Rows from block 2 of a small sound classifier, named by matrix and row number. Rows with one number belong to one neuron. Each number is 128 + 24 x the weight over its row's rms, rounded and kept within 0 to 255. All counts start at 0. Numbers have three digits each.
After each neuron's rows are labels from the 100 clips, of 14976, where the neuron reaches its largest size: "top examples" is what is common among them. Only what is clearly more common there than usual is listed. The data: simulated sounds of rotating machines with and without faults.
# u: gMLP up (value half) (model.blocks.2.mixer.u.weight, 384x128), inputs 0-63
# v: gMLP up (gate half) (model.blocks.2.mixer.v.weight, 384x128), inputs 0-63
# out: gMLP down (model.blocks.2.mixer.out.weight, 128x384, transposed), outputs 0-63

u.232:199145104134082149111136151123169137106124101119138138174100139145104126137126081115143132113139119155154123148108122138130154118108144103139084143106109152117093089138132096113136129144103111
v.232:141151104099135124155112085132116175144154117130160116096137083130127087135094164101116104112134173138138134128125108091147153126142084098139121161145123102173120135140106134151140121113147120
out.232:093141162139157108139089118127112093147131148136142118084135143137140154093115116126129124092113121096106123094118108110105105119149114125140135108122104136121075167083125161103161107085159111
top examples: gearbox

u.120:176118130143109172144177163106168143108121111133124116120068127125123149104129120126122151116113130140114148110120145168123141109089131129129087154085123136107154113128153090106144146156072132
v.120:124129095110152125122112079106132163141132112122139124093137111141135088138082139118094134127142158122119128145124119091162127136150103107122139149119146120169137135156095142167161138115116093
out.120:097155154155158093127081104146099087117107149119105134126165138148159103118122144116154123110129131113130126141144089108123101116133126100139138119121140120116088120121094160130125111078177116
top examples: imbalance; piston engine

u.147:115139166133133119120155158060139104111107098144102130133065092181122162109156140124112127123134171120131157141159108089117108153130122132115140114088159124116169111106150136091165120132106144
v.147:127067105112127117175135108148146135127187098098139122087167123123130120124129129125128092162140105137168125112123105159129136127126132145128115124150138174096167170100135132110154134083187112
out.147:096121139116127141134136134147122169121087108143115117162172133122131103141138108176112094138118098126107123116131155103144162120143120077122161122121128106080122112154105126129116122143151139
top examples: pump

u.135:101105139141126138173123109117116143155123124103069148126101130131133114181077120140114127168108115159130135069104142126123097139102136165192129093145144148157139111123123134105157119110131096
v.135:119064137121151134161124147126139125155118121111121105091113103141092125121102106090128110158141127129125087118114132134138081132104115098169138123152184166166110115106143127105165136120123119
out.135:129126120148105136121156135091148132118147148176101115147145140160109143096089123109145142166106097146138134165130160062128141123087099121146115150151147131129140102127122108138152128139116111
top examples: speed change: steady; electric motor

u.72:147135148174136149123116141124125157151165115130148102171128123152120140123108142123121103123129142148123103203141081104126118143152123135124128142174109107108089097103119149142151101118131098
v.72:109102100123145160139154182147099156117109142127109119144121126132129110112125105135172136114176121109119099084136142106119131122132105118140171119119126155119134155128124154148135165156117141
out.72:152090110100109182134092110134123081131113123129142134108119151145098125110107133131160130177128113136098165127126151167107170112137137169158157112129122159128129109156119108089141123132086149
top examples: conveyor

u.311:133125142149142126166126103124078126135136113106146118117120123126109112126157126106151169112119163132167141127100108113136150117070157110139161165137147083116160157094095108119134192128099109
v.311:139082149116115127113168135165119116113090156145100128158110131128120134115161093156108082129119100125086154121106146156104133101109143138082142115130108117133156131099172113114122162146110155
out.311:130133132110124163140099125135193130113146154140134137100132106123107082102159169110124134093118087122094170084143156104151146133134085179141114155145121146148114110129163147166156113101105131
top examples: gearbox

u.96:122139150146110162105077111119154122159121148090105162137103144127123102090121145151146093133163148154115155142124090097130111119153117104114162117094086102154114104144117175108145139095090127
v.96:127148140112169112128128153190096164107124112125095103141109130158138142139141125127129151093161150128090077174135149098141106092174080128123106119155138138109158114115132128106099141134110121
out.96:130078087075154106135114146151126124130152096130136102169157124175114147156113167152107092148106102111111102116139164166093130148108144172169162138156126147102148107153116136118115078140117132
top examples: conveyor

u.122:172113123136166117108108135103117106124177126107117136162097152144127113097151116132162138118152072136113149151155097143138142090112150157148100144106166118135098127130135118098168154159121114
v.122:142141093096154136145100078105138154120140112119147128109149106145150090127091148130116125120139174127123137130109116093158146131163119122125133144119140112170120141154113135132160156114111094
out.122:133123128153110145160127151133123156146109114119150137120138110140086105166114125141095142115098149094153124072126118106082116182075062102121114104156074158131094118118060113146098134138122137
top examples: speed change: steady

u.351:082144151125111118152140155107150144132157162116169107137161136149136092123111103135124124113104138108100105108137113118085164115148128130153138132115158139140166095139088144119131164058139090
v.351:104098178132122158146085104156131142109095131154115130132113200121132135109136147131125151146150112129139122096107129095169143156197128170096093157091139108067104161138141150150110126075120162
out.351:124117109133128157115113116108123161093128167090126130191142126110097139155116132076143161124107136104113104143107113121135150175115092101141111135175095173106106133133129124108089148116127112
top examples: quiet level; compressor; thin (high-pass)

u.89:138135111103103125091154164044103104133107139118120120115107120117097106165142147099136161127152092117116108120155106136109123125140133118162133143094120158121155114107172161171093160166132130
v.89:128149098081140114118081063108108165122126113139161118082158117131144095132084137127112140129159152134121119134136120090141130144134105106132124153106137130171139148157109157140132138108120091
out.89:130144142108109110104115134126132156133123150127210147127097152152154128088145125121148120147109123136146115174105129104121127119143100087136139134107131132092102110138145107099137159163135119
top examples: gearbox; electric motor

u.246:120171114129124089126126155173114150114105056082134119121121126113108137161145081118094144111085145116132148086144113101136133116170124130128149092166122120082138100147164103141115141127127138
v.246:126146096116135124124106095093112166141136105123138118099151115143130100134079137131091126123143161121124127145121119097154129141147111105129138137119143120162128136153101155156158131117125074
out.246:144122125118152126113116146086117123145138195149105152130146149115145107132085148111138129066180135148104110131087177101149149106149141117110114145117101098164118210161124096109107122112146110
top examples: speed: fast; gearbox; turbine

u.102:116160145102116165114129102179159109106102086164126138099145148129125099131140173142099124148151196129094090093101137114123148166103131150122125134126126113131150130126143086104122132102153134
v.102:126119096112147121122119081105135158136145114132131122090136112148138092131083139117093123129145164122109119143121122098156122141145105111119137135105155119159134131163101150159160137110118086
out.102:110110115127111116106101116106101171135160147079178141135130144083163137145143112133154110120105081152153144157130125110148117103157157137144147109114151154096136159098148197098108107177125138
top examples: pump

u.234:133163135118124122134178130157142144134113127107091122157114155101133131127141138127070083141136162083078155118113101129132149152074135135146134163125109132160121122122134100099109120127141091
v.234:121126094106133127132110079107139156132121112131142123091143108143139088142079153117104123132146162138113132153124116094163136135159103103124140144120143118159134121166110143156150131113114082
out.234:085138134125122092122064114126114132139091143111193147127145161120139090157112155104192192144130110158135127134117115127133103084132182129102137123077126098096148146167144157071124110132143096
top examples: imbalance; muffled (low-pass)

u.382:175138135110126097140076099092135137121149112155156106162087117155146113121146095155104164154139146097123120146141142148075130117138153133157130110129107127073137117131099104121097125184159126
v.382:129151127124156137117144122114123145108121129088128106102149075097156101145114163125111142156097115138100140131118124138150120125125114164130127114121136158160140138122131143159104157136156102
out.382:121091115105158146123127096171135119121146116148151138144165124107108125129141105112127096102093153126110094112141120147170114129143135171131132116130170109145131111117133129130133168114111083
top examples: slowing down

u.38:145136145116120099096128116117182136098109128158081106134118104137097141157118118110116140147165109106157071121117106150131194151136102165166126154152140104151141119149125163097118149110128122
v.38:155144145108097115151152142132151103138155126122137143128129130119083118144153133185089108125126108113090118182116129150111090132144184147079109075099115117143106123120134110116115128155165156
out.38:155136148127119117135148136118132151152116088145130179163160146124113117164100130113091105078116124122158147108152095106157118134065144091075142119141134097163143173118110125124084132121135109
top examples: gearbox; electric motor

u.153:136112106104091191153122138158116135087111132120154101146156153127127132131117106127110089141163167102159099116153167096135144155128131110145126112147123155105110093140126096150153103174138155
v.153:152150116111140126158107063142111142104142119125156082083176105135143096133095143115106136119113128155133145130093129099169162134148113100135132135142144111126076153168104149145151148142105103
out.153:152136138138120130140101082103125106168172114115100124148149136129172156123113107152154154128127070147102113122090113115154108117162162179076105121127125119121132106143132098134133144084105087
top examples: imbalance

u.83:115106133102064177174114147176134150198110109115139125134096101097148121160138119085137160140112142124127155121126146109102162125156116105127131136117090144110161142112119141110179115117108138
v.83:137136096106137136134104076100132166144129111121146118095151117141126088139077147121103127126146159130126128140113110097153133140157100106130135146123141111167131139151098143159158140122118088
out.83:125123115116185121119138122117121066081106141139121153131145165171138148094119166149117106099138143137124087133188116133135118115126136123164110133118177088122098067102096135129133121119118122
top examples: piston engine; electric motor

u.308:131120129102119111149170121172126141143128069107138118141138100121161106151167100119159174115095154137165145126132148090119115134113108134085105147140124121084138117131137165129134136120136137
v.308:133134093110145130127110080104133161138126115124137125094146116139133087133075138117097127128144161133126131142122117094163134146158094109126140139120146121165136140152093150163158136122118083
out.308:147120132159140102122154147106130093091125173150135147092130159154116167100081144102092081107162133126094120140141130138128121108137158088150098111133144132175090107131120131144124141115146135
top examples: imbalance

u.303:133173110135121129120089154113141130154068089148118112172152119118099151123125095131121099115129129150133142127161105155115127093170141101126133137112114133186077078123132166128106113136130115
v.303:133120081106144154158116110128129155135170116126156137120172149158133055138080105096123110121111166116113126109087116110119113129105109109117158137123101075152164144145135148162117146161123091
out.303:123121131120122127171127174146128110133125111137141167125118148185151106135082125113165185117108147132098104089088132103165125128114128130141099140082082089101139146151120122091145108104134123
top examples: piston engine

u.0:099117122167124111119089126112154173131111155105144155124142125129139105167167176116124129177154139112135125150132145129120163124090096113174121116125149140130126153078154160137139116140089171
v.0:088132130194161136092085109133149137140156163117160172124110091159105145176157140089117132149132143109125147119144108133130130146098154134133122132113153130120114104074113122127098124114076091
out.0:140155158123153102125092147114125138163173108133133100101174163119113101083110125144116165119157161147188167116131113161110165138105150191134110137075109091104110145131124150119159086134085079
top examples: state: faulty; bearing knock

u.215:097113131155125127133127180047113122114122112098103097119078147157143165099128094155118160093129149126130159145130096167118085081134156151151159136139129155104154084121130147128090133138101108
v.215:126137094113136136126120076092141164135122111132146116095146111142130096130079146127094124132138168125120124140127117094154133145150106110137136144125139127161128139153097146151163139118113086
out.215:158163130101139124129088095166145137130138103147108138145166122126157100139112117085153123146120090141126156135107156121104133159121141123121096148121134104130110115171137096134136131132148153
top examples: conveyor

u.335:116113148132143134107154150104075127114143127102143175161148154136133156123103108178132131154132120108133124150196106159114145107134122142174106108162110125078126104090086135168114106075125098
v.335:102118126105146160138115070153122150109113110111125117075159142134120096129090121126098130167166138123119126138157155075157114132146122087135169158130144121128131134139098154172161138091144110
out.335:115131117098135140174127081140150100125106132126112109096116084143158164105180134118126137130140106137121133175105159120129113165138096135074171158133119130158118128145122125117144161173126169
top examples: conveyor

u.16:154130158144153145120122147128098114145119108137089141125124096128111113136145125155122103173188102153091112163162141151160092099136145120109108157152119156138104156118135139128112159146167126
v.16:097121159118131127145139138094115119136127118109100158138103111122115131130133169130135120145146107121081134128133103106119115183070124119150103122136108145112097180148131141138095160137122126
out.16:132106142140091168148117148094124107127135144128107131129124141143123125098123159107129127132156130093165113112129143179096139161082156104129062162177146087124168108154110137129122102136119144
top examples: speed change: steady; turbine

u.309:132160135104129146145111156110155115111139115147084153132102125158141129114141149127131150086175151178146131129140173121116110118103180091136151111136123150110151113110115149087140140087140130
v.309:129135108106135090126115099133129164137103135130152112095133103120127116126089142135108138121131151132114125166095120111155131137144108117130099154131130136162121161135090131161154147133102088
out.309:101114134116147133143132135134116141111142120105090089127144118108133141125147113124118062178098134123134121134165091121139149110127115145181124109169154114125105098159114091168139108163110138
top examples: pump; compressor

u.206:129148125105152118114165107087145125133124122148146177112090155156112117123113083113123152154161141119117137112090120130130096120134114153122157163137130086129127174102133125105127155118143108
v.206:120161120123151160161115130145145146152148148130156142089152138107112129129079127129127146102118120120146115126083149119125129122122107172104125106117122126146144146108137163185134137106099123
out.206:128105154168140140131125162143112128081127153134160101136108083104152145125159099160154122104146093127132167175161122090141144154118115114111086164147122190117132129109114124123105096095105141
top examples: quiet level; piston engine

u.166:127161145110147133120140102176124135124125096140109126149144155102129089117136109100164120143111210104106119108110126126109157122161157156124142122146095105139147146129153124123119139106141113
v.166:130138089104145131130105074098128158142133112125141122098151107142137093147088147122098128123142151135130130131116119095156136142155099103119126145125153126172123135151093146160171131120106081
out.166:103102127137134099119114161107105119135154134131170159107145154160161141132115119130151144118125087172124131138123119109155104144146141097136130112084149152142125102127128157108099105151147148
top examples: reverberation; text has "room"; text has "reverberant"; imbalance

u.114:148105121117123101086135128117156121124114102093126106093172126104083146142128135149134156136140140154158128113140101145118124160085111137106138111123101164122134102106092080141128075155138136
v.114:180134111127154094130131135112121120137178110110118143113119125080150135130109119118093107137124134155126137153144094103183117146122111106125133106144132147173167116136179125126131113106128107
out.114:133121167098141109129139155113069106145130120111116155122137128152173118153127122128120139129150157103105135127121108109156155187142148113117149133102146128089108130173178154099112102124096126
top examples: compressor

u.362:148145137092098127069085163147116154107145100140141149151132095105166133147078114110177087184125129108143133086128119101130137102135139128151097145150104125162132110128092109111153133128095149
v.362:148123134104087104130151153148123116129118085137125129140114128143133126115132132144128133119133116134126137135159157146146142113120156106113115094085126111159157133105172134097173115090168078
out.362:114093110143145116115156128141165123169125131114132093105113149137118129124139130159091127103118136160107080143118140127167149098126142137117141106128148133124116165157093119092089115092149128
top examples: compressor

u.315:129153145102103150114175157095128120126162139141117098156098131129154136099099131093126126114145149153122125151093171153130077161116117124125147162118145182119140100100145141132092124151093119
v.315:133130103109144121110101082106126158134140102118146119091153106135135097138086143119116128126143159130128141171116125103154137132160102103129114151124143104164124137158089133171148137117107082
out.315:109107138146146100129127102167134093136137112124155161116133102100131106153177109124130162153085140092118121118168107101117155072131111144142126099125143133097115116141134161146133126078167156
top examples: reverberation; text has "room"; text has "reverberant"; compressor

u.150:136159123144166107155134111119156129118091165135112115140161099120144088111147133137139119138140099129115104135117113137148128131130148047064141093137176125189144105155124130126088134109122177
v.150:133141095102150124132105076104131167134130108122142121095145109137140086141082139117097124132140158131116126145117114092161128143157095107123138147124148120170130135160100145155154133119118085
out.150:126118122113086158115119170109127133156127111149123162116114137153054143157110117157112144113127179117169162133100126129121123152108130156148108172120112112121124165139110093099157125160129085
top examples: speed: fast; gearbox; turbine

u.10:115115102074091145159128094117106105159150073135131127108094121133142121126126114133100168140109114121141121065149147159110095118165137137113146118148115165076174136123101149127130127144128136
v.10:112119095118143132098120093117142177139134127129134119099135102143134090131077132116092135136136167101111128130123124113154127138143115101118128135112137124161125130164109143171162128108120091
out.10:140127148160183127117126129137134160075164131122097067138146150131137144112138123093149077098128141143135131137142131088150146139134137125149113134143131131138094084134177100111118134116146129
top examples: pump

u.188:129164132146132123092160108095123119128163165099113124155098130111141115125121147143081106141150110092103110134129115136126114172068131134169095167126123171151147121138163119093085132153120116
v.188:134109087119129114136112077103139146117133103136144129087149100146153101146083139113101139130142151151105146159133111104154129130152100119148141155131130128151141120172106146155135125116100088
out.188:100130143147119108113095149149146140135087120122198134141120159128134085151138122117164185170121130121149134145117112107113099062107130133095181140092150114097139127144124143103130114140164110
top examples: imbalance; muffled (low-pass)

u.101:135152083150117080127106137110170091136160123141124164129101144173105112113102157135148118132152116137111146133161081101109150131127100150129138140101132143097154130154172136138130140157131142
v.101:162160127128118089089077090118181117066139177127147143147135139173123127104109129115151097172177140089123143119147117092118142083128170120128159134130128112107113131136118190174091143128116162
out.101:126134138120176108131129117100143126129152102097117148089121128132162156151109142147122109159119147094124111156122170091077125175141146137142098114126133109154141118123116127126135098145174102
top examples: speed change: steady; turbine

u.141:156161110138130160124145103107121147141119173097106135114129122135092165138165139125138134105127144085108119161143098149158159202101144116110111190116120134135128145121152120173155111114104108
v.141:079125189142140114097140133164138134144125153133143088109143144133119166072086106146103133148118128172134143131116161152162154111130124108161179112133112130137123110154160142079115142114117140
out.141:119154074144082126102161111124097162077104131155120148127165172140128120097113109116130156117123104142114121147123133114135163160084142146093151139173112121127141108076131119155135159139102185
top examples: state: faulty; imbalance; electric motor

u.182:133114147145130140183085184115090159179148115126101147136116157108130129140133102170161140186104092118099141100171108131120123089114148087121124125135136157132085111092126131126108135116105154
v.182:122126097107133121124116096107100161128141104110138127124170124161136129180132153161114108091159162141097128095132112112154102148147092121144111128161155148156082113140104119137146132144094100
out.182:095083119084164141173122157138162085128097132117116158112099130172106117106123142125112114112162157111115128117158148109113119159082095170092138151112114112135138128121126114127148123130126116
top examples: speed: fast

u.123:118180102066127162107102107119131118113101093168189120130134128147129125081148150141138136104126126107075132134134130118117113091153135140068147136126100141142100146120124127158175127173149128
v.123:093096138175123084102131114113114108134177126131157127090118159101126128113085141088122139117123144126135143133158093166114149093082120098072107170112140134142144139122119130181140136161159113
out.123:125121146095126086129147145127081121105157159089122142107124168109150108131151083081111139143118098187148111129122116147165102133172128148133115126118139130136111135068099134101101110115208157
top examples: speed change: steady; gearbox

u.222:119132117109117082148151172147130143061134103140119127139137125112162113101116094083160120114117119150159110135101141147148143137136155144102144074165133142118113150157123093113131129121131193
v.222:125146109084124102143095081144090160128130099116192117101153127153128089136082136124109139112139139170132130132092134073148138134147116113145143147139136122167130145114117137145146147120115110
out.222:115136105157128167100121136126118101139140164133123158118120124106098155147145115126118153108161153138104143091150124107163091093147129109122097128127134115165108132148125100162152105094155104
top examples: speed: fast; gearbox; turbine

u.158:129139061124096111136163094101151128130160109157107131099101153139128112121129100134117129068147100100133129132155077088153129141099107123150098149128121099134124120118094144165132141181113124
v.158:111125125101104100143113099171138145068159109116138132109120117143091183127130110101101113117135156099101133144147114085102161064122125148147156120132117120140135114142106113144087100146112145
out.158:194133151108153117156129124101120147128155163141144123111129102091115140105158156145089100098128164090135108099111130128131123100118092133087147125140097119127146161088142130156154107146126137
top examples: state: faulty; bearing knock

u.21:139135175097155161136133129201111116134076133169123139147159122119143088112118145140157095122145162128129129098125162098143108129126125126096147102143141156109107113103126099156080155110131124
v.21:111158120107127138121143088122129150127111115132159115098155093135153086123110174136095118107123139099113128137143121089145139109160089101143140160127165106168104123125120142139141135112101097
out.21:124107118128118093127140166111154135122152148100119122106124092120144178140150113106126123145103111158112145126081092120139128113174157143116130121124142148120126135162159188098110125103083144
top examples: compressor; muffled (low-pass); clipping; text has "clipped"

u.247:155137084120135149085159096155100126121116127115102153135143151119097150100135095142147143107115098075141125138126110136114131112134072128101130107153163159072137104109172116134139126154105164
v.247:102158085158121149100128088107130146147113115139119112106147112132144099134109114065116134118117163095103120153123132121120141125121094126123115138088184102179154116147148128145193125106124101
out.247:106129149086113128163094150089177137149118124122168134103117077114133144132126117142125156133131120143112128154106161150160149131149103103144135136119092114139091117142090131151148119132140109
top examples: electric motor

u.107:124099121135111144104119148051148100070160152095104120140105154138151128090129109149100108105140080147120167152160063144120133135091163144180147127137135168105092099110101171166137120168125114
v.107:144138096097151127143105086120118162140137105121152123090157109130118080139088144113094123132146149134133145151106118104154134142160103108131128147134142116177135146147104139150159140122125092
out.107:146144133116141059155073065157133136148103120141148201130135117107101206130128111117149125166111116108144132128152161135111115120116075125105108113127114117143088108154153098136104155104141148
top examples: conveyor

u.160:120115148166146118113174131148119161140133120111118147098103099141113120104104120160093107137119090138120119106119125118143121102137142115120106107128181123096115103154134183105079167142126147
v.160:119165123142148092082157111147102118098107125102158162148092137089143121133111142116120124151138107144160126095091147086092132134146103134150072147135089130138134154102158132161169122078099131
out.160:169155114147163121115163140140138145105126101170175139113125130105145142147130149126095127176135115090155114184101143139119117166116119133110141131127133135099139149101194109130126075139122119
top examples: conveyor

u.375:166149141125159134094196131163130189151132116117101125138141146113087123131121121121124083157120157080114145121137094123145164106121157131150146152151138107117113132116140113122109089121125121
v.375:156148102094145141130140107096107143114159117139116163101159098139148086157105178124089088166130160153126115130150122109194152118157148117103082150147152103178114122164128112117122102094134097
out.375:120123125138127104088062146122092094132104145118168127121135140101169148145136162120155180132138105198118171106115097147130123124146172124123117128076125116131129148167166150094098099152139093
top examples: imbalance

u.57:145159171116146124084190154129115124157122142108132102162130172137114117117100078128148103103129175114124138132093135135133140116093125138088097176137153095123124086080109114137075133149115080
v.57:134148099083120133112131148102148104129147081117100131091124138132119134156116146122104101124136118163093190168124128132162157155140158104129083135141121140131121096167101159109122103088139107
out.57:107129133123122108124120137124086108155119115128161119127121119148149077129165153100114185174108127136065149149103110099127147105139127132133135119066110161122129153175132175086100171087152142
top examples: imbalance; compressor; electric motor

u.344:126150138098174127133120116108110141130146116120141135149141141131096137083113126152168139116138180145145097127063140107121119107129098133096109122148134130156135102147160111110088130156121117
v.344:116148086146156125131117089151098130124165102131143113084151096165152097146117147169109133115145162103128118147097125095148137144128089111121117153150137110152142143126112142150157120113121114
out.344:114115145141107121115143157141119154130154104129140087114127104131141064125166114134112120149118094114123141138153125151133139126156138123181157135137136183126117142132086139123134091159103155
top examples: conveyor

u.56:114138167130135083137115103147124144085186131137112154153121125107110106130176118123105154113119122117095160114120114108119150144097138122091096094164143147122134089138149149112128086115143146
v.56:130149111125124149140117077128135174135147134090129109125121137108111057128101138134108112122140155128112126088096114103116147136164115131128106167126153098173119130145117138157164126102108132
out.56:106122145147139128104105117095115138135096126129148171112113121107099146133145140146124104119137157108152129131160175139164105111137154091137173123103126142166112134119096140150102155150111136
top examples: pump

u.205:125130169182171106134103126116123130168098148136136103119161098104127163139138127176128122143081107100120090095115137152138129145096124129144118124128114086189107173120103098102085144124120159
v.205:140130105112153128136113066111121155147124114128146109095149118139109087143087136131112132132142163131120149134112123071154134139164107108123129152123142103172124128140094142160155147126114096
out.205:121129120078084171107176124146126129118118124124159107132120151164131065136119140146133182166148157142147139139135099146115131131107116120101119181099148162131185097141105174131123133159126095
top examples: piston engine

u.265:090080150107122097136129128110114106111182097076116133124149138150122091164121097119098128105111135154160140098180102181096134102090154118188105103192115120076111119090106108150113118116141103
v.265:122132105117155127139114040116125158157153115119148129081164150126127092138093165120100126129137142139125151143099126080142155131148104094149147140132141122165117159137115150149153144125117096
out.265:072156133122169139153154097121115147089122142141111167117122097097151181090186120149138123154139110114108119176099177111142110140158116117119151141125106162182082098136106160124135092152166158
top examples: pump; conveyor

u.271:099099179128138127131143170147140108153134145125118147086092112150127090144097138110125182162078111160134098147118138144128117113119122137117141143125138152095157085159122122165122143149156115
v.271:115159103153103141113139110135143126106156099170150127136104103148139141102095169139159109151115155133110102109139097111143105136123174121157083095109136117118093135146133134141184102139118067
out.271:138128122165078125127145117168100119094165186134149156159111117077118105108102114141114082119139124137116140143149112126111143133147141125130124158100096081134146113101147124137145086141174114
top examples: pump

u.223:122146125112113161114119114123139111136131129151153139125138109184076148129162132114095137156092137123174133086124088155084095128167166131080144095149175137107119140125055149133155134140120119
v.223:134132114079121165129150122117147136150148135140175125129089148185104149116177120152124131150130160145182141126136106119060110121125163103111120116102164156109116121087105154121134144147148121
out.223:169131107081137118113115148129126122181106099136157153142137096163115116113159137140111155146109141161115091147097099147138097141158137118119129117124114144115098105133095097135143118144125141
top examples: state: faulty; rattle; reverberation; text has "room"

u.354:185107119126141122118093082128147132132104149117152143128174127124083173115091113114133152126128158126134132173136090092137133114134128123145149131135137138122152147136138128153102146098103103
v.354:155151150131095119089127163104145071149141124106104119150134142108091123120115116081145111140122138151113071150126133119042129178098113127111129116139150123168112094142136120153142161101129148
out.354:121104144156086110141116113114176143096104096120119144102080193106116125142171150083127173110112123111129149134134157114171144122100122144102106141084115134152127131142120138119150139111126122
top examples: electric motor; gearbox

u.33:133058138167156115133106101153134148139174096098127156160101148108119151150125155084108087130117153142127136116064107105108142146170129187156129155124154139113119114121147128134164103095143097
v.33:157120110093146125140083075140109172152141095105137114086153113149100096124109130147129118104158153148138102118122136120136159156159152123111097169116106151113094138175087137124161155130129115
out.33:153130135096164146108102093125124124131102131139169117097138118114118109119076142119157146100154117117127129102175169145123138167108144125130141088137171157153153131131089134158092161104088132
top examples: quiet level

u.193:095133074172085168120137147115117099119123148117129087074118145144132124116141091160150139104143094148108150100110082149134172168148132116144092118167096110132143116112100105154122148109095114
v.193:118171083139117145106103103108126158127143161175145147110120085131139078127094167082101057136126147107155105129138140135125166128141119080098112130103128078138150136175140119162147102144137113
out.193:120106153099131124143113100126135117157149157117140130147108106113132108103121098143144096120117142112121111125090130119135119131114072126141158142124116158103089109078132147148179136154131127
top examples: electric motor

u.197:160125144162101166109158183111145109118119133110144105071118148147139147096137139139135110168135135111164130130117112155142123095089132157145129124157135168127092127117102132158129147154111100
v.197:095163112124148078176103154168113123128144087100104102099126134124117149115114153120100124115095151094151152092133137083118139139156136126124091152108137174139090120128165122095117167146180142
out.197:126169091113159162094091111173150150125120146140112126145153137115110143149131131142085113070120104124095152134102090122085147142155178117109104113105140118095124119143139149155135130120117144
top examples: gearbox; turbine

u.297:155123148146127134132140135161098122093129083150127113136128157117142074117130096113129132143129181114132174112146116143128142137154144161119132108136120127126131122102128108145094135106153096
v.297:133138078102169135118146071105148146128117114117135085097131130129147120159106151119127176130109150165122150081118113121170143112138124100115133137118162101123116171136097114120159136129079098
out.297:078143125135113128121130114138105149152142141133141171096157122164103140116126139140146133103120107162128093156099125103121116119155133121107119126117116146162114125112120181102101144141121187
top examples: compressor